From a checkpoint of a small segmentation model.
Model: 48-pixel images, encoder arch swin, encoder norm layernorm, encoder patch size [2, 2], encoder depths [2, 5, 2], encoder widths [64, 128, 256], decoder norm groupnorm, decoder activation silu, decoder widths [64, 128, 256, 256].
Training: adamw at rate 0.0017, 12000 steps, batches of 128, held-out accuracy 98%.
Data: trained on rendered scenes of coloured solids on a plain floor, 48750 training examples, 31.5 epochs.
Rows from block 5 of the decoder, named by matrix and row number. Each number is 128 + 32 x the weight over the matrix's rms, rounded and kept within 0 to 255. All counts start at 0. Numbers have three digits each.
# conv: 3x3 conv (decoder.decb.1.1.conv.weight, 128x128x3x3), inputs 96-103, a 3x3 kernel for each
conv.0:093092062117118120140143152184153147172129127092092121152167183113149167118152132064107126116128148142125146149152135146145137120141158000032020061127141180190173110130136148152146154150134139148119142157141124126128
conv.1:104101109101121130116126134104074079137124108160154131123127106114170152119168124117096112099085123130113138135113082107112090110126105106106111117132135127138138077119117116127134127121138151141104131126134137135148
conv.2:121123139125133161142165170127099158100057096136060086071090084157130101232167127095109078080129111054146159090079099105117140140124144122148139135142108117132109118145017129115112119139137156128078134103146062109204
conv.3:128105122130129142122132146127132162116113153116125172146121143131114124147121114103118115113130115106149127182177176158152154152142147154152155131132134134140142110142131095140141104140143073060065103117099159166142
conv.4:129141142134148145119140137143151125107137132100119119125095070083110101082104126132121134123115135142137164129119115127122106149149144127122134129129132112126128095126130098113104046078057109116090109109094166176178
conv.5:115133123136150143133142140156138102163190135136156123116100133139134150168135111114177160113136123141136144138154130090092085105111124125147139110123110121125142138168158103146130090087074117129139103136141128137138
conv.6:149139139151144134144142134132122126095109134066117163112053115131123177131130155112071123146112137167136140109139171076116160101152204082140171091123149097119133070131177069095170111111166139133097087093100137163138
conv.7:151155157157159163160157164097174133119162096116142061129139174121171169155164109143104159150085138180106097127123106117116106085095079146138149136123130141095086148108097124092119131092128125143087110135078162167123
conv.8:131121116136137134136146146145109104158129126181175179109149200112122170125136153099121154138105100163143105128135134123128130148140123080062091122110117111101104091109117123130141149111120150145191107120163083103161
conv.9:151150163144138150147140135171104092076114067153155115130114106108102087118094118106104076107142105150150107204120065179126098146128103178139131156110083179156117178085131175087096159123059050066159112082137064058102
conv.10:106132133139149144145151134170115096165134091154149142151156141112155175063116144111154162072140164023079108106119122126128118141150154181188182124134140084107107054068115065060085150152123130116126183155126221197168
conv.11:081102107124133126134135132000041031085147140133153138084089125116123124155121078117126122160139117188155130182168177131106139098091115131123116146135117173150136112127137124134121125131116112135176097123156092125132
conv.12:132171172140156146130135138133121211106082150171161112062068185077068095163076104105137120153188116106135120120128098149143122128150165136178143140120135164132141142134130109107123111131153110091167123148120136120129
conv.13:100126136121135129126115108146109113140122135092098122169134120167138138123088116124126144133149150125152146141113122124117134129140153101085102146123083170150113097100117132146103138149091156130159155139149209173135
conv.14:094097097115116118125129135010040048082116118141155157096114157128127159120148185137110083123106096171140130134126107146133118182167159040063057065089092099125136132137129138140130101119124165152132138134127149148148
conv.15:128129135114119119098098097106123112124130107120117089158132148158153149148146125140146148126152151119158149137138137126126125120119123112125143136124126168139138055075161091124159137143148137125118140145157128148172
conv.16:089117129108135142111127138138105069146116075142133113053132175034139149082154101154126102140143140144149118059123157097163174094158176090116162079110142051108148153129091158134112144128113090109137104129149126140122
conv.17:156134143152136141134126134146150146124114099115092103100127119118159155089126150156154139169157148146122124161147138183167156152163163139140163100108143089095133134151144121154144118160160063040007080083063145090057
conv.18:175175145161165148146163159122140180037137141000022101137158180157152136121160131117130173140134122161169132137138143172137117166150109117137140151134139150139145122151089089079076134088082065108176070095101053065058
conv.19:109096123143137146163161160175161127099106134080115174127093070172136110203141120073090116144116125163114104132134131144137119145150149145142140145140131139130118191166150161144138101104128074061070141148162143151160
conv.20:173161148164165158141148147144125116090099083015033023115147115081095079035042077128099101170146144173172178126095077154146129167163151151153159149136137131114108114121158135126135138144136138121101078082112092119145
conv.21:137163150164190152165174143164125138122122111138133146142100098158100091142115122100106133097129141123160148144119135159115142201136160147151133155116129146128158157067053155074104159119098054132174122155157146135150
conv.22:142136120149151131143144133152143175109113147086118161163116111132125142144148177136094139175145124158121063173139043185128045197106038149095088137119112166134113133071131108084162116078148112117111112100089149120122
conv.23:157155146145142146136142148050062051128143124185188169071129123119135115108089067120154147093138134079085089138124115136125119125113124144144156147135143152148174082111125096124131114100080110147134114125126094105125
conv.24:132136139142158150147169156159149134148144135143147145143151127136150131094105091080098117106133149122154162185156150186157159215189187136141133117120113101117120000020053035100097047109095145118078108091088127137122
conv.25:099105114121127130131139139114126120122142137137140141172153093153152103114098108167159147176164129163163124111110117110115128135150161103134138109135137105138152117132124132148142131151140212128062188136085127105117
conv.26:142142136145140125138124119063066162098096079103123107090079076128110094167155144156126095185162122165159120122138128122138120123137115115080029148104053173133095106112128085092111092105067139129112118130109146144109
conv.27:160165146145155156133149157138140128136141124156159131120141184104143191143143149089111116054107111056121112061082087079103096070090082078084099102090092111088069126112129142131131116135126145159133144157129121138140
conv.28:140142133119122122117120118124147142118147153110127132110108080102116125092109132099124140099128135116133120130145143136147146126137129152132092113090041079059014114064001107080078104117106137130053127137111128140127
conv.29:059064100096109134134138145146130128120120169095119171137140100137170133120177146052115140111145155162168151160155144151131119131108118127142122124142110118129096113140135125151134131150120122129101104121134118139134
conv.30:110113110124136136122140148056093099134140124175166127076113132078131148101138147201173152087110130067138171188170177151138144132124126077087128089122158154165183094121117122145132120138119163163193163145128171164126
conv.31:132137150136150153136143137101146183114133146039058050131166202164170193146131151132105107145115127105071083133125136135126129134124114160133136166129123150128123122124109134123070131130074154067086171129133202211160
conv.32:135114087147135111142141142048087135088095097117130116092080089118140132146154156108087080153130137193149150053050009123101072139134141156154151137127129132098099166164161140131128084073086024021000121122062172175144
conv.33:143162149171208172167188164129080131126095143151136147166132143146114125178154150099133139107136161149160159136135145136117115148114125126149145132136135151133158022004022036082091088098102055085151110138152161181089
conv.34:108128127114133115112099095083090145069124236114134236134138155118141139106140134121118132130108103131120098160144166112123155107137156139129112129132127145152142099104169119111139144143129139105150130138175147125070
conv.35:128155148128142150131119135121168114105152165085071115124140144041145165033036105132104173120094122131130092109123190083084138110076091140138136133157137137158133127091104135095099138115097108116164137057067245106116
conv.36:109119125099129129092109100142127070102123074066070033162159179158163167181152122103067119090100154141199220131156186092126170138160186157131123148106091177135111118090090129113116137128143141148200106137217132171220
conv.37:120141121123139122134140135149162152145155157139157169123136140141145141148156151138125105133126116142147145088117145099123145076108133157146151160147150186168171076078057088113112056075080113150191111134149078105129
conv.38:124130108120140118116129122116116103124153126116152147051122134097187178071147150141134130171160143183168157112102133126117150123110141143131146139114118136106129028073105059094118054068104152144155128140160147159197
conv.39:115136153122133146111102106118097142158126100160156147122130136131156116078089060101140180065105130041088077099112124147132089169162123131152155122152130110143113110102095077076098130160128117072144094111149136146137
conv.40:134131126121127136123128138177148047162131056132100037156084010142075065111066121178115101141104114117119147134146149127128133087104111151139088155152114154121079120114068116116057146115079136139127110141150140177168
conv.41:061083122090126136110132128115125116133139132122132144149171149142147133114108117146108102138104117141136147157189217121144181142137163124143131135142126130130116041062096104092103135105087106110145074127161124140135
conv.42:133117127127106121152146150146106107099122099140128130108204215058083113121087167191169115128134062118126112173136131144122113156159146178135117128138157108150160140069055166104039173136066139128100126119108122104117
conv.43:133167159141162145137152148109108117102105133099064107070097144073079163074105210164144153158133154146128136094098105102117131099128154178150171170150146172132104072055011095124069123125119101145180123124088151164152
conv.44:109097084109126109109126116116120087155136068164132041133146173151153155178153101164156138125143135070117125153152166149151164121127140138120099119099074091068038062074105110126125120137119103058061120123168175173195
conv.45:135130123142131121146133129081066095109088135105095168132118108129160157106155141126126102133128126185120104108091062132113092094079070073062061125118099166139121156147148087103120078076113142131118135093108142110086
conv.46:101128085114123104117112125149189180088117117089110138101131157082141176084120138143126104121124146104099135133142136163162168153142168130109122137129154101100125085092105135150157126152148098131136108139112138120091
conv.47:131109072139133111143137120131118110125139112096135105161136150159147140171159145119093089134108067150147081115109101133141111136136077165126090127135121080121131091127119099120132118124133117136115121135134151147166
conv.48:145151125130132117109114107151144130145161150137144150168115145134139158131121111189172112200140075150086032093100130098134155125150159152158114158135092117119093080165104152144041134100131147152080121109114094096127
conv.49:145142160144143153148146140127112200141096184201177233152160064118036040123112134128159138124139151054089105141139140118129116144122089134165136080095093104159178157132114090071088096072068145171177088125198056111136
conv.50:082111094098117115114115130092130113111133127129130125087093112080094134140120123047093133080085106147133124166171170131133126127119100039043012126117089190167162135146142159155151115124124148153181126123137131082070
conv.51:140160150135157141113128112114101126125136145135157148127130159103129175138183189141124125130159147084159157159162172121141143028052058178177173133122126101085080108080130087032090120133119099128116099112111151133113
conv.52:106132137121139141109122131000072078000122133000076132087117162141153131151149117177150113177140100161139102132134145124125136107115133115131129131136117130130124099062083123134127124134120086074142101109164092101142
conv.53:121159165152191176164186163136120123102100112107105104191200217189117138128090130126138155138132165137133173062107122122132142146135149109109125133117129147116141141147163147149138125072079061070111067120147142197145
conv.54:110105105135132126140126125141119105135091067137083050138115112121106085118133129137111053141123086155156123162145127151133115139127108112122121147150132116117106060052130085107165083090159073000000130068020206084027
conv.55:158165162169166158152150145119130102159156098185174081099115130128116088174141058106130138134122113179140107138142159117123141095098116143116116140118115161142142147120061146128092141125095109136147079127132135162145
conv.56:187175171168156166151146158071109081084124120037072069054078089096102083143087051141091105145092092137111154145137137125113119112109110119138122125107090170153147114132173127136139158146140154184140129138146120089166
conv.57:108120120132147145150152157104114113116124126120109087134165156151189176143200178139132124135154147123141135113127124122137132102118111069102100063088079060085081141151141144143138154144141076092119089126163086116161
conv.58:146152150166165147159152129149134150148120140124121127086117125138148116115138111102118160128125146117108106127120143127117134137123143170135068152134105148135139133139053131143065106132103136119186114146183119174153
conv.59:157161148173170149158144128135156110100149152090153162055150135072136103097106080143115093180139108215191152148136118117112122116115143192136084153101069163105086110157135079155130057138122154126101121105094153111093
conv.60:085105123097124134107132138124132123137143126142150129187169091180162118193175141175143110162161143142155149125113129123115133104095118062139186057129167010071128117116079134136083128146120129125114134168124135154098
conv.61:151136138180168156163147144144132149118122163161091100111138188117115153187078039092098130144119125108084136165175112130164122088110093133159152116130145147152158177179179115149081127188138160052115101110130136125167
conv.62:143151126122142126103132124096099076085103124114132157144170146146172137136146129155159159097110120111130117128130100087124112117141128157163176148151147139109067125131110119133097120113033151154114117140114086141116
conv.63:125149167127128149118123130086140183152136139177040112082077068095085092149136158088178102114165105092169125136104170106078143160111148170184135147160130121157136136123133153051161134124126087193126169152132121100132
conv.64:124109118117123124122124126195147063162102056180123080057098116072149163085150146146142138163137131162142133111111098115130129116139145131144146121131129136145147187152135168143133156141130136140153122151156115147143
conv.65:062071057085137086062102056139138138136141135132150155151150178125127162170152157141141124131132139119126138073084098046063084029049075141146145118127128110123127131134137139132123123133131109117129087131151126153137
conv.66:155173154187229178177204169135095142128095125138121147145106119118096109127119129101113151091117154127136157149138142148126116163124111132139152120115126127115130124055058100068087106091100053094148111130154148165104
conv.67:134117119134122129102086103103114092120139119109129104092110128117139134120106103147135133143160146148194175151167174152156155155155147108117143111123140136148152081062076107125122137159153148138138134141174142140165
conv.68:146151135115131140081129136147111125147067117104128155104186162114136110068167110103142133071110133134132137144120147099089127125093132121144143132133113148148110138118046102184133125172115097157184156123166087116169
conv.69:105101116104127112108110101121126150140112123143125134150177152139151144106117116178138082152123115124159188171161137158140130142144151135165162115148123128148118146187171130162133139161124147120125112109132121133127
conv.70:102080094115107105123120117135146143113132125075123107111124088126146108112141149075074092071098119089125148166165169163158154145134109120126120119137127102125107065081071114138138132159163166152136151150143164163150
conv.71:139155155146162151141144131175163121165139119173145123115096095111110106106118123117114121089116126113139133135128134119113124125110130157150148141141151130144157153142132128135124110126112146143182124131167142147165
conv.72:160159134158144124149128108041064086046078071048080050126118127134145150129169167074118107103128127107127129162158175155148161155151154106099092103102096063053054110071083051076123065114132129153127137147141131126141
conv.73:146147133174164146132123111105117132089109137171150147129152124131106037176088069150144117124126049122121086146152155143122142181143147135157132111087110160124132139108128117084087160141172105133139125142157138135180
conv.74:166169149182183166163169157130098165134104145136120167103114107083089065068097086117122119101120088108148131131128132110105114109096091147164150137131139120126129156140096148109083150148131089142175144182233136149158
conv.75:136134126116114113103098097169134090135100073107069027111092165083164221088135163158130118135129141137111126130124104136129110156144125027139153051162153130175154125082129141112145129145162077076096087120117119127114
conv.76:116118138114121134110118129122112098142115120132111127083106068110112116125164203040099114098134143126142145123126114132139141126119135075087093089110118118129154155168148146165132136151108107075037148151124141147143
conv.77:109123132138170154140165144125105062120136119144155132177176162148118121106103124115151166073133157131154159117123118115120107130124119042058072101105116179161174137128115098116110025064078151126124137126148141164160
conv.78:150154147152163145146165140137128127166144130166157143108149170118148145111146135073091110071114135108155143130108120155127125167141134086121166104141158148169156092093098087111098094104069132106114144123141115143146
conv.79:080081080100104105133126131142132094128141126067092118144156118132158132139165141061119134119157154182210197135148153119137144087106121025049064065099117147154172005004021065099077112125073149157169133141161136157136
conv.80:051068118102118151128134151145152138143148134114116118059098116060105107118134116135125097121120107168163153141138139147136136135128131124139147144155161158162162134156158151158155121134115118131126125130120133121115
conv.81:158174165153175163144160149121115081120133095109130101135157156137145152113111129153127147147128149159147159146144124139143123116120098168147154136133135135136147101069053084087069070073041142137138129163181121170184
conv.82:128093092131112115136136125146162125111137129112141170168149138150142134165144142086047047106079076118124123107145171105128155107111135130129141148137140174154140129110138111105135116128127125153136085121142121122150
conv.83:111127125115131127130130127174158130147120124142065128190182145193150090198149082061115134055116153029104172109127141132160160122155168079117186048090176034127210115109056124134108114133105128111086170144099157135106
conv.84:121134140132150153133150153158151155162155149144149127110137119086131139082135142155142128164157123163166109127133147120124134118123125147137095143154123117139114081127093134171131136172124156128148102136159093139149
conv.85:125135128132145135124130126129090128137126139148154165117096102114125138101136144151130118145143110105120081183161046141120031041044000141124123124112113164156151114079090099051070084088104147149133131136110074095070
conv.86:134138126148173150154186163144135127079102117046091096104138156114136149134155163120141141110153142046109106146144124138142120115120095182183163131120114042042049158143170117109114131140131112105138134129116194173123
conv.87:132152144116142129119137130101089126142117094161147135149092121167126112177188170121160180079115142066104139086122129129133116145157137155171203120143141022056070089077090043078105094109121120117143052128136005105119
conv.88:120122131133133132128132133153155130150147123136130112084104112073099146127153174137167179130158160139165174196147081140084083079068102177163096172158085153124106162167103148161082132144090169080112155121184132096166
conv.89:145158145139144141132136135061001096131109165132155194125138159088117151013097182122115124120127130118135145075091107049076110041078108162167118155171135134168152114142161087127154136138117121124126142144140148139175
conv.90:084102126115147143110122119136144148158153146169153142115098114143142149114133142047092111040083076044087065044094087056102090049084065128123115116133131105139139061068088089105098111133126115092103103129101108113073
conv.91:132125115144144128137138135113144132085079084154162175150176128092091082096093110086122124109168170131150149086085061092089067081081071121123120143139132156159147067094107126143134129149135063107156064127133115145125
conv.92:156146149150139145148140143115050031100064043080031020103109107137125091130136130122115108128104093137120135118135148103129149113128157124137131123123119128129138159153173143135135120132120144092111145097121106079096
conv.93:139136153149159163143151154164131112165137120162149138149180172128166171113146170111140134129150143156159144129120111119111094126118098144152164137142151128136148118139133110140138127143134140096075161131084184171116
conv.94:115131118122139123121141133168155155158145146130131119083097093128143156143157182124137151122145146130134138194179205173151177129112143125137152109126136091108103042083092102125123103119118113097098092102109098128136
conv.95:117085090105105102120129120162111099170137120164134098104095073133113059130125069158130093172132109184121106136120118140131139140117128096087074142092068163105083078075149091067141112093136123057109123115159087107134
conv.96:106110126120139150130145154079101108098097074109114103095119142118135135135149139095116111107111121078089115113141166101103121106102098144139145102110123109132133041124145033094146000000065121073077050144164068155179
conv.97:083130132109153148115147144112068137155096150171167194144161184106112119105116117156113089116083099094083102164141126139122117120115125133151180099098137107095128000000035035050107115109117141075142142096098189168138
conv.98:155148131135111083128118073129061146100045116079130180132128144127130091093120137133149177137045136084055132142159179105127137126164151163138153150107134142108109134129123118101158087083109144196168120157132076099144
conv.99:085105142108123148102125143133149180135131136144133118000098161019134148056140123135135134127118131134115125153128107154115111136092096123145136128139129116129136150162141164146081168149083073105137089130152094113127
conv.100:108088067115108106124120132081080004129116045126105046106027000117057001126123093166103092182145134176157155106121113144148136150155152090068024171130074187148103100120115129118116142119138136118086115109105118104127
conv.101:106099104113121104129125114130135144072079139077102174084075085092174159112186152139156141142160137136147118087101121117123142099112139077077089088071076098073067108084103130109137129117118122121130068120124071126120
conv.102:113119119107119116097110109172150105148146080087110079139118096153143132143158179156133120122143127121167149157145136160153140125124114135136113193182150110096067061097129089105114104108062136138136097100118170171178
conv.103:122126131124134130119122123132097113135117138162155147157125095156115132169159172098084098088113120156156158152147099113103071133126114135134126122123116132124122177166161136163160103156140143123133144119116124123098
conv.104:118116121128138139132143133133142164145134135129116118160147140138146152086116122132111106121123116142140104140133139143136135166151143075099139133140162163166179067056102080114134102124131139123114118102095096074054
conv.105:104106086126125107129125121174173167143154163073079125106121144085103110137134115064085092056073083106148138000025007061093089124136137145135117134130124113112109137149141134137139137132135126155152130152157082112122
conv.106:108108097121123109128115100177156117097093092056059114166107146096033147169103188122135124077110115129140120126120167111083121142109126153121117134094119150114134168116143149105116138091071120128160072101125122127139
conv.107:113118107138141105144137096167127097146125106143154156152168190113141171099132146147129107164176142142166135157164151128144146104132151135129113138140141148145149125115106129126122138137132107137192072129146082077088
conv.108:117119126127129127129122134005030109046093143115131144175120097158120117177165168125092094136101099183151154122114113120131135124147148179164160118102095048034053152167153143150127130110081081081077040092103106126112
conv.109:130122114136130133136126125150136108137146117130147115136128133106120115104127118123094125130093119148147141146165143141133109164140085165119000187162072172132079104072000121109043120127093127130099120154143124136111
conv.110:101118140096123131094118127133124098138135119112126122131103145118117140101108128086123145089116137077083099102110142128127154160154176176178177101100100077068051126138136084082114114090121119090190102115189136129168
conv.111:120109086124124111109106102147143139118099102150101117122139146089122111145138133106142145093096110193172151143118167139079117171115134140122139113097140133104135103092113105100112137132131178133141117095120152122162
conv.112:131129127148154146148159144134137123118140135142165155121133112118142109134158106121128110088115109027050069108117119122137147130139151138140136114123116053069067066060080076108098097124125139115099118084095121126124
conv.113:150148145133147154134147151148138094112086136146122128116065162129029164141061149135129081114127131135151130129120155089101147109118115164142163120122148138163159123117105112121159150122155153150104162100101171110143
conv.114:108139136111140133107126121057093166065089178039061118050106133088119110119123073163158131159162135127149131134087105155102111186163158134143164127133138106127139013052105111118095120128098139110109061118134072083115
conv.115:154150143148145143126132149145121100146134133121116136161124081140134122108121103159136115168124114161132145123144160118137154078124171192182139179162117155154135023094113068121139089122119070152169053186178016159137
conv.116:154167160144169156123137121146107104145097135163121133136111123142141168138114136194130115152135133112117090169133099126112095091107093178144109122089093098137159114124122111101079090077110110095126042114123059088073
conv.117:157165152168185164157168158116099144117096133120086115124119190111124195133164212146151143154134147196144126148137135140119109130113100111112113148134130182177166076038074064081099142135136081095151105128149145162129
conv.118:137125108146144124142140122122101063126120094129120073125156197101154182102142159127116111129111120151122117076142165093133154098121136126117105166158124205153087071075079092083108107091120123108077121126126113122131
conv.119:145139133163147133132120124148156165159149137116129128092055101152135158189141123130093104155119114159142141133129122143138132159142124149144129125132120066105101117101082116107123121126152090103116115120104125108090
conv.120:116110121123132129113108110092128185145145175181165181131145138127144149112131127140146130139135119115122102161146059117123071071086053123121130113122120099113106088116121090118124150144124156149122108122104099112080
conv.121:147128097151132108141133115107139167142158125126110042093091113137119115173151145189169117173120119138109140112092115100124168119167175178167118166134095150140107143143153142116123102060083149132019163145115140136166
conv.122:090110102134135105119114115191156117173139077173159114030107157045124149002104089151150134153161149124159175151149129149139116143136116050134181045124163026088124105131142147150139146147133012106125044131156072084105
conv.123:178173143171153120159140126096146092116148095101099066094139079140140120086019103188105000173134072109117121149145150155137139160120115136149173151140173148113141122136143125127057151132047187145119159098073119100123
conv.124:132122122128134129121125123135125089107115104081085088122099122120118153121133167127100069120114100125116107103144157106132138123129124129187185095139145076122143074137170081121155098116147142121102121105121131086095
conv.125:158152118150144126134130130163157127127124103057068057143141116104138129075073081089078099087094115088121154117120117137143144134144152146144161138150162136141145069041043092122113123141125134147135135134131139110095
conv.126:109116104103114101112115120115153136101156168092139183109110103086104100089115133127114127144111090167131116111108075135135097131126092202136109168133124150119111091053089104078097156095085126141117140146094145134069
conv.127:139133132124138138134142138102160160121153125159172105082046146093093148166166165183120121171101149156125167184185195153158180159170198065077128072103146106132151060108130079099129104103162188156131153087070183134132